config.yaml
model: "model that answers yes/no questions on an image's attributes"
dataset: "single printed letters, digits and signs in grey, bent and noisy"
train_examples: 197500
image_size: 32
crop_scale_min: 1
horizontal_flip: false
translate: 0.06
questions_per_image: 4
encoder_arch: "convnext"
encoder_isotropic: false
encoder_norm: "layernorm"
encoder_activation: "silu"
encoder_mlp_ratio: 4
encoder_layer_scale_init: 0.1
encoder_dropout: 0.1
encoder_inner_norm: false
encoder_patch_size: [2, 2]
encoder_depths: [2, 4, 2]
encoder_widths: [64, 128, 256]
encoder_kernel_size: 7
fusion: "cross_attention"
fusion_encoder_width: 128
fusion_encoder_layers: 6
fusion_encoder_norm: "layernorm"
fusion_encoder_norm_position: "pre"
fusion_encoder_activation: "gelu"
fusion_encoder_mlp_ratio: 6
fusion_encoder_head_dim: 16
fusion_encoder_fused_qkv: true
fusion_encoder_bias: "all"
fusion_encoder_qk_norm: true
fusion_encoder_parallel_block: false
fusion_encoder_inner_norm: false
fusion_encoder_drop_path: 0.1
fusion_encoder_positions: "rope"
fusion_encoder_cross_attention_every: 1
init: "torch_default"
residual_init: "zero_last"
optimizer: "adamw"
lr: 0.00086
beta1: 0.95
beta2: 0.98
eps: 1e-08
grad_clip: 1.0
ema_decay: 0.999
steps: 16800
batch_size: 384
epochs: 32.7
lr_schedule: "cosine"
final_lr_fraction: 0
warmup_steps: 500
weight_decay: 0.3
Rows from block 5 of the image encoder, named by matrix and row number. Rows with one number belong to one neuron. Each number is 128 + 32 x the weight over its row's rms, rounded and kept within 0 to 255. All counts start at 0. After the name is the row's rms in percent of the matrix's.
# fc1: MLP up (encoder.blocks.5.mlp.fc1.weight, 512x128), inputs 0-127
# fc2: MLP down (encoder.blocks.5.mlp.fc2.weight, 128x512, transposed), outputs 0-127
fc1.31 097 [143 125 133 153 179 176 125 156 104 151 154 103 155 106 102 151 131 117  68 153 158 118  94 139 179  83 166 123 110  94  87 135  69  99 189  89  88 107  89 106 148 118  96 157  91 145 126 100  88 135 172 104 121 144 151 150  99 161 174 192 157 133 114 118  99 129 182 119  97 115 133 101 177 106 138 150 140  94 123 106 199 197 138 120 120 125  91 185 123 134 170 148 122 132 194 171 145  91 133  93 143 116 118 108 147  99 138 144 140  82 109 135 102 153 129 174 162 117 115 187  37 111  69 121  65 150  75 151]
fc2.31 087 [106 145 115 117 159  61  88 122 193 114 128 172 116 147 127  86 113 144 181 140 109  85  75 162 218 131 158 121 116  70  71 197  88 152 148 131  90 139 161 108 129 124 154  81 176 159  84 111 137 118 110 107 178 114 132 107  68 123 110 143 182  78 101 145 148  87 138 149 129  92 113 157 129 108 156 112 181  82 121  89 159 160 124 131 103 144 134 171 129 122  96 123  65 117 120  96 116 163 114 159 152 130 134 140 150 208 145  95 152 126 116 131 143 158 199  97 121 146 127 177  90  67  87 126 128 128  80 133]
fc1.32 109 [155  89 133  93 144 191 128 198 144 149 144 137 100  56 150 141 144 127 176  92 182 110 177 163 116 171 186 124 116 104 131 121 125 134 164 106 136 104  84 130 128 101  97 136 129 164 110 119 112 134 161 116 151 192 181 118 108  90 139 109 108 133  88  75 140 197 141 119 118 110 127  92  86 103  95 137 166  91 119 132 181 145 135 142 133 202 122 140 103 151 123 144 146 199 107 169 169 112 118  86 201 140 143 150 170 107 173  90 153 126 120  75  97 136 131 110 164 111 142 151  71 131  77  82  57  88 137  96]
fc2.32 119 [ 95 149 158 140 184 118 129 114 126 105 126 186  92 192 136 137 113 160 150 175 157 142 134 165 138 121 105 155 164  84 167 152 178 128 165 127 110 125 120  67 203 119 121 137 179  95  85 133 107  85 134 139 185 162 129  82 119 173 151  80  97 105 132 122 102 158 157  96 106 128  82 134 147 110  86 154 136  91 187  86 140 170 102 177  76 152 147 122 136  79  91 108 139 165 137  86 136 126 112  68 102  95 101 119  94 156  88 101 194  88 199 149 112 142 151 108 116 109  82 130  82 115 114 199 107 111 103 139]
fc1.33 096 [112  78 105 107 108 142 166 168 108  66 146 152 113 141 156  45 124 129 132 176 116  96 212 155 152 119 144  93 148 205 141 122 137 133  83 111 157 114 120 103 161 131 103 108 163 142 114 102 158  87 108 104 138 159 232 121  78 167 114 130  52 122 126 168 200 102 148 133 117  93 178 111 135  89  79 135 106  69 123  96 117 134 102 117 171 180 137 123 141 136 172 136 100 170 102 108 154  74 111 107 134 131 132 161 173 145 143 106 158 125 150 121 167 112 154  83 148 120  82 146 146 124 139 114 180 105 173 109]
fc2.33 097 [124 107 214  84  57 108 106  88  91  78 162 142  63 123  95 104 164 105  72 133 160 121 155 145 108 116  67 170 156 148 146 133 139 144 130 118 132 161 115 106 178 174 124 116 121 148 143  94  91 127 115 173  96 146 135 124 139 167 182 101  73 142 107 130 135 204 166 156 148 122  77 113 133 115 127 149 131 147 164 123 138 171 122 155 135 125 140 171 167 129 161 147 116 121 114 136 166 125 189 113  61 161 108 156  91 139 112 153 129 130 169 107  91  84 111 162  59 169 116  78 113 106  81 193 147 139 182 177]
fc1.34 091 [112 139 132 154  93 133 142 123 102 102 131 112 181 118  70 116  80 166 100 123  92  96 137 142 143 123 102 119 104 146 128 175 164 120 102 134 118  96 110 115 151 148 161 111 139 176 133  81 124  92  75  94 118 103 174  74 106 181  78 129 128 107 146 199 127  87 143 169 118  98 123 127 199 202 171 137 178  82 100  98 177 149 135 115  84 154 129 123 144 129 188 157 116 103 182 104 117 135 129  80 169 133 106 116 144 146  94 175 165 101 131 133 161  84 170 147 152 140  91 131 100  70 177 149 209  83 192 144]
fc2.34 101 [164 138 130  54  72 121 110  88 114  85 125 107 150 111  97  87 146 153 127  80 131 158 181 129 140 161 131 136 166 141  92  89 137 115 135 165 105 186 125 180  80 152 137 137 107 139 161  83 116 119 124 154  94 131 136 191  98 113 176 108  92 174  65 163 155 161 104 209 143  58 138 119 110  92 112 150  97 154 127 136 142  91 114  79 119 107 137 138 100 146 188 221 107  96 122 152 139 117  86 157 119 152 114 157 126 139 130 102 100 123 184 140 122  69 188 126 137 120 123  71 167 122 111 101 170 159 180 111]
fc1.35 111 [ 98 124 113 149  83 100 112 123 104 133 142 127 198 143 132 119 107  93 133 126  78  85 119 178 173 129 105  97 138 139 125 179 125 180  83 163 226 117  72 109 106 134 105 155 134  98 124 113 128 123  48 118 118 135  84  97  98 148 133 149 129  91 157 130 113  73 123 176 127 114 111 122 191 207 191 131 105 150 147 141 138  98 110 116 125  66 115 125  95 131 108 175 110 122 187 110  91 116 124  72  99 179 198  96 128 155  82 158 134 129 128 149 114  86 126 162 170 133 180 180 162 104 107 136 163 171 151 137]
fc2.35 106 [127 116  88  79 135 120 126 151 110 155 137  93 167 107 138 119 112 165 139 112 139 123 116 102 115 157 176 115  50 161 139 133  79 126 136 145 122 174 180 149 126 197 164 171 123 118 204 162 108 129 124 122  11  94 136 146 127 127 126 137 139 204 120 126 156 139 117 108 118 135 115 135 111 121 169 149 106 147 118 144 118  87 215  80 107 108 144 126 124 162 156 156  98 102 129 174 208 159  67 144  96 123 109 115 138 100 114 105 112 129 138 125 105  27 182 152 144  84 137 127 129 111  99  61 149 153 141 108]
fc1.36 108 [158 117 152 151  87 159 175 107 130 114 137 112 129 145 125 111  72 145 119  86 100  91 128 182 150 142 129 131 119 117 102 173 114 113 143 115 105 130 110 120 153 126 119 110 130 138 110 109 120  72 104  58 138  96 129 131 110 166  69 126 150 102 154 180 147  86 180 141 130  66 105  99 145 159 154 123 140  77  90 121 160 179 128 109  81 188 122  99 134 126 184 110 116 149 118 148 110 100 136  82 236 119 116  83 158 153 114 125 167 106 116 131 124 136 237 154 164 114  80 168  84  38 127 162 100 127 167  97]
fc2.36 105 [156 142 111  71  73 104 139  60 158  99 142 126 149 130 108  50 147 128 115 129 129 129 151 136 147 122 120 167 170 111 136  78 135 113 133 157 131  82 133 163 146 115 123 115 105 133  92  72 136 142 161 175 218 138 125 183 116 115 167 123 102 163 124 100 143 136 138 193 123  37 122 138 146  84  60 131 113 123 112 145 154 119  71 123  68 136  82 144 151 124 156 167 103  99 137  98  78 103 134 158 107 138  79 169 135 162 152  99 119 105 218 121 140 113 188 145 100 124 145 126 158  96  84 103 155 142 188  90]
fc1.38 093 [161 139 147 188 127 124 182  98 107 201 169  77 102 156 116 135  84 109  85 104 117 123 129 139 139 159  89 129 124 106  52 151 142 126 144 117  62 120 101 132 118 118 115 155  56 104 160  67 132 149  76  88  98 111 137 130 146 194 145 153 149 113 169 152 114  73 135 184 208 101 162 106 123 170 182 119 135  83 112 127 159 135 159  94 101 143 112 110 130 129 142 143 186 155  92  97 152  78 134 125 139 149 116  41 136 111 122 116 117  97 129 122 177 133 187 178 112 119  71 147  99  73 158 136 137 129 146 129]
fc2.38 084 [105 117  78 140  81  88 125  87 182 151 121 113 176 133 109 112 143 121  96 151 108  80 145 129 179 153 110 151 102  78  80  68 138  81 121 134 128 107 131 170  92  91  91 112 106 120 135  62 202 163 183 163 110 140 133 183  98  83  84 131 105 133 115 120 164  88 140 148  88  80 125 139 165  72  70 110 115 110 117 170 155  96 101 128 149 154 120 106 119 158 109 176 166 132 195 113  92 134 123 143 172 119 117 160 177 178 157 145 151 116 127  86 173 131 120 117 157 188 139 156 151 119 159  73 164  88 172  89]
fc1.39 098 [118 137 146 153  88 116 163 110 151 142 121 111 137 192 135 157 115 110 200  63  82 120 139 116 104 143  75  95 148 180 142 165 157 133 121 117 152 115 181 134 112 122 107 122 158 109 144 121 117  71  74 101 110 125 130 100 170 138  48  69 119 120 129 116 132  73 107 119 209  47  86 112 129 138 176 126 131 138  84 146 137  71 109 134 113 102 118 145  95 127 108 160 163 120  71 106 134 115 160 126 105 140 183  84 156 178 167  94 145  92 117 167 177  97 114 158 116 126 143 152 195  88 184 146 148 162 150  75]
fc2.39 103 [143 118  89 116  98 183 138 131  88 159 113  62 186 112 148 162 144 122  91 109 119 135 185  91  83 156 137 117  96 179 175  75 153  84  69 131 168 137 101 161 106  75 113 164  67 133 146 126 150 144 143 140 123 105 136 156 208 112 147 144  71 197 144  94 123 134 108 126 121 137 126 140 109 116 105 143 100 173 123 173 139  78 136 139 152 113 156  58 141 136 140 130 164 113 161 136  61  87  46 119  96 131 144 107 134  54 124 154 110 139 148 140 127 109  97 144 117 136 156  79 167 179 162 123 116 119 196 100]
fc1.40 102 [168  95 161 134  95 135 174 133 117 141 179  95 133 147 171  98  61 139 118 125 116  84 154 203 157 142 127 124 146 145 108 158  95 123 152 102 117 102 106 114 139 109 117 137 152 121 119 115 145  65  79  48 131 121 142 129  72 167 129 153 125 100 150 166 167 155 175 121 139  81 167 110 145 166 149 157 117  85  98 114 147 150 161  92  80 199 127  95 139 124 191 129 111 148 110 131 104 124 130  99 223 147 128  75 156 136 116  81 173 116 147  98 124 133 202 136 170 112  83 169  87  52 103 130 131 113 166 101]
fc2.40 101 [110 140 135  88  77 107 112  68 147 106 150 129 158 167 121  61 159 167 102 159 157 103 149 138 135 122 121 181 162 112 126  94 116 102 153 138 120 142 139 167 155 113 137 116 128 107  75  61 155 121 197 185 196 137 126 161 112 135 146 142  94 136 130  77 154 152 172 152  98  46  93 148 154  78  65 148  96  99 159 157 139 122 110  94  69 113  72 136 163 160 131 161 112 172 141 106 127 141 145 140  97 106  93 138 149 161 134 102 149 120 228 110 116 116 158 126 111  94 139 135 123  70  63 112 146 124 195 132]
fc1.41 090 [129  93 122 158 125  45 167 121 130 161 173  97 103 195 194 131 127 133 109 143  45  91 133 155 204 126 117  87 151 169 100 120 134 141  56 108 124 171 154 144 154 155 137  97 100 114 118 158 110 143 116 120 130  83 144 106 151 167 110  90  94 157 208 154 154  54 128 129 168  82 116 122  97 119  87 146  91  83 141  98 123 125 152  68 156  90 130 112 147 121 108  91 127 169  76 120 126  68  82 160  92 119 143 112 137 121 130  84 140 116 159 171 175 152  99 168 120 111  84 142 167 134 133 145 156 170 106 118]
fc2.41 100 [134  71 140 149  82 148 162 108 163 139 160  78 116  81  58  86 139  76 105 130 125 105 126  91 103  74 100 144  73 153 135 105 121 135  89  55 178  84 115 119 128 162 141  80  78 157 138 106 143 176 149 162  78 129 129 141 161 121 110 147 127 106 150  97 148 118 141 139 138 121 158 134 147 171 123 109 140 153  99 187 151 144 131 138 153 134  73 137 161 140 161 106 148  86 113 154 167 125 255 143 138 174 130 168 131 122 160 176  70 142  62 121 135 150  88 148  84 143 168 171 134 119 136  96 100 116 144 106]
fc1.42 101 [100 117 111 192 129 102 139 125 118  97 105 115 157 155  93 101  94 150  77 174  53 101 126 128 203  86 148 153 128 156 100 144 123 136  57  95  79 133 115 126 155 136 139 122 131 158 160  97 128  92 177  92 121  49 182 122 129 178 100 139 123 104 154 199 129  93 160 138  84 127 104 129 177  78 102 137 129  57  99 108 164 192  98 102 153 119 135 128 169 146 169  95 115 124 174 113 167  76 135  99 118  89 104 123 170 142 137 140 163 113 121 183 190 150 156 124 121 122  44 138 110 147 141 128 130 117 133 157]
fc2.42 105 [172 106 151  81  47  88  98 102 140  78 147 117  61  78  78  84 161  86 130  81 108 132 134 144 167 127 116 124 194 142  96 138 113 159 116 124 132 101 107 148  98 131 126  94  90 195 128 100 103 154  79 142 149  99 132 159 112 127 172 152 125 110 108 146 144 133 119 231 170  95 166 127 130 120 144 113 162 139  92 145 135 178  89 126 122 120 112 171 142 132 177 138  97  84  90 120  97 129 164 208 107 197 153 168 137 152 151 157  88 161  79 129 153 138 173 126  80 178 139 107 143  90  99 132 138 144 154 124]
fc1.43 098 [131 112 126  90  77 118 159 149  97 115 126 148 181 152 120  90 104 125  94 126 103 110 117 188 145  88 131 129 133 161 127 177 109 149 133 138 216  87  83 102 155 113 116 104 128 159 113 114 144  82  45  68 132 139 133  82  46 146 126 167 114 122 138 183 161 113 155 130  86 117 176 112 201 187 157 165  99 107 122 100 148 143 143 108 102 140 133 126 109 133 159 137 101 127 145  89 103 152 151  70 169 199 151 117 141 142  83 187 180 163 136 139  93  97 174 122 168 126 141 180 148  70  97 157 150 130 139 101]
fc2.43 094 [151 132 125  71  84 125 101 110 122  89 120 135 155 143 152  66 145 177 130 149 143 100 145 138 126 138 153 156  77 142 118 113 112  90 165 139 100 165 159 139 136 143 178 144 127 102 142 109 124 116 145 161 115 132 131 184 117 159 160  99  95 187 115 143 140 165 143 152 115  76  80 124  95  90  99 156  71 127 149 122 122  96 160 134 105 119 126 139 158 168 145 182  88 140 137 135 169 142  81 139 111 117  99 140 150 143 114  73 120 125 241 104  80  40 218 144 118 100 114  93 134  88  54 105 134 176 195 143]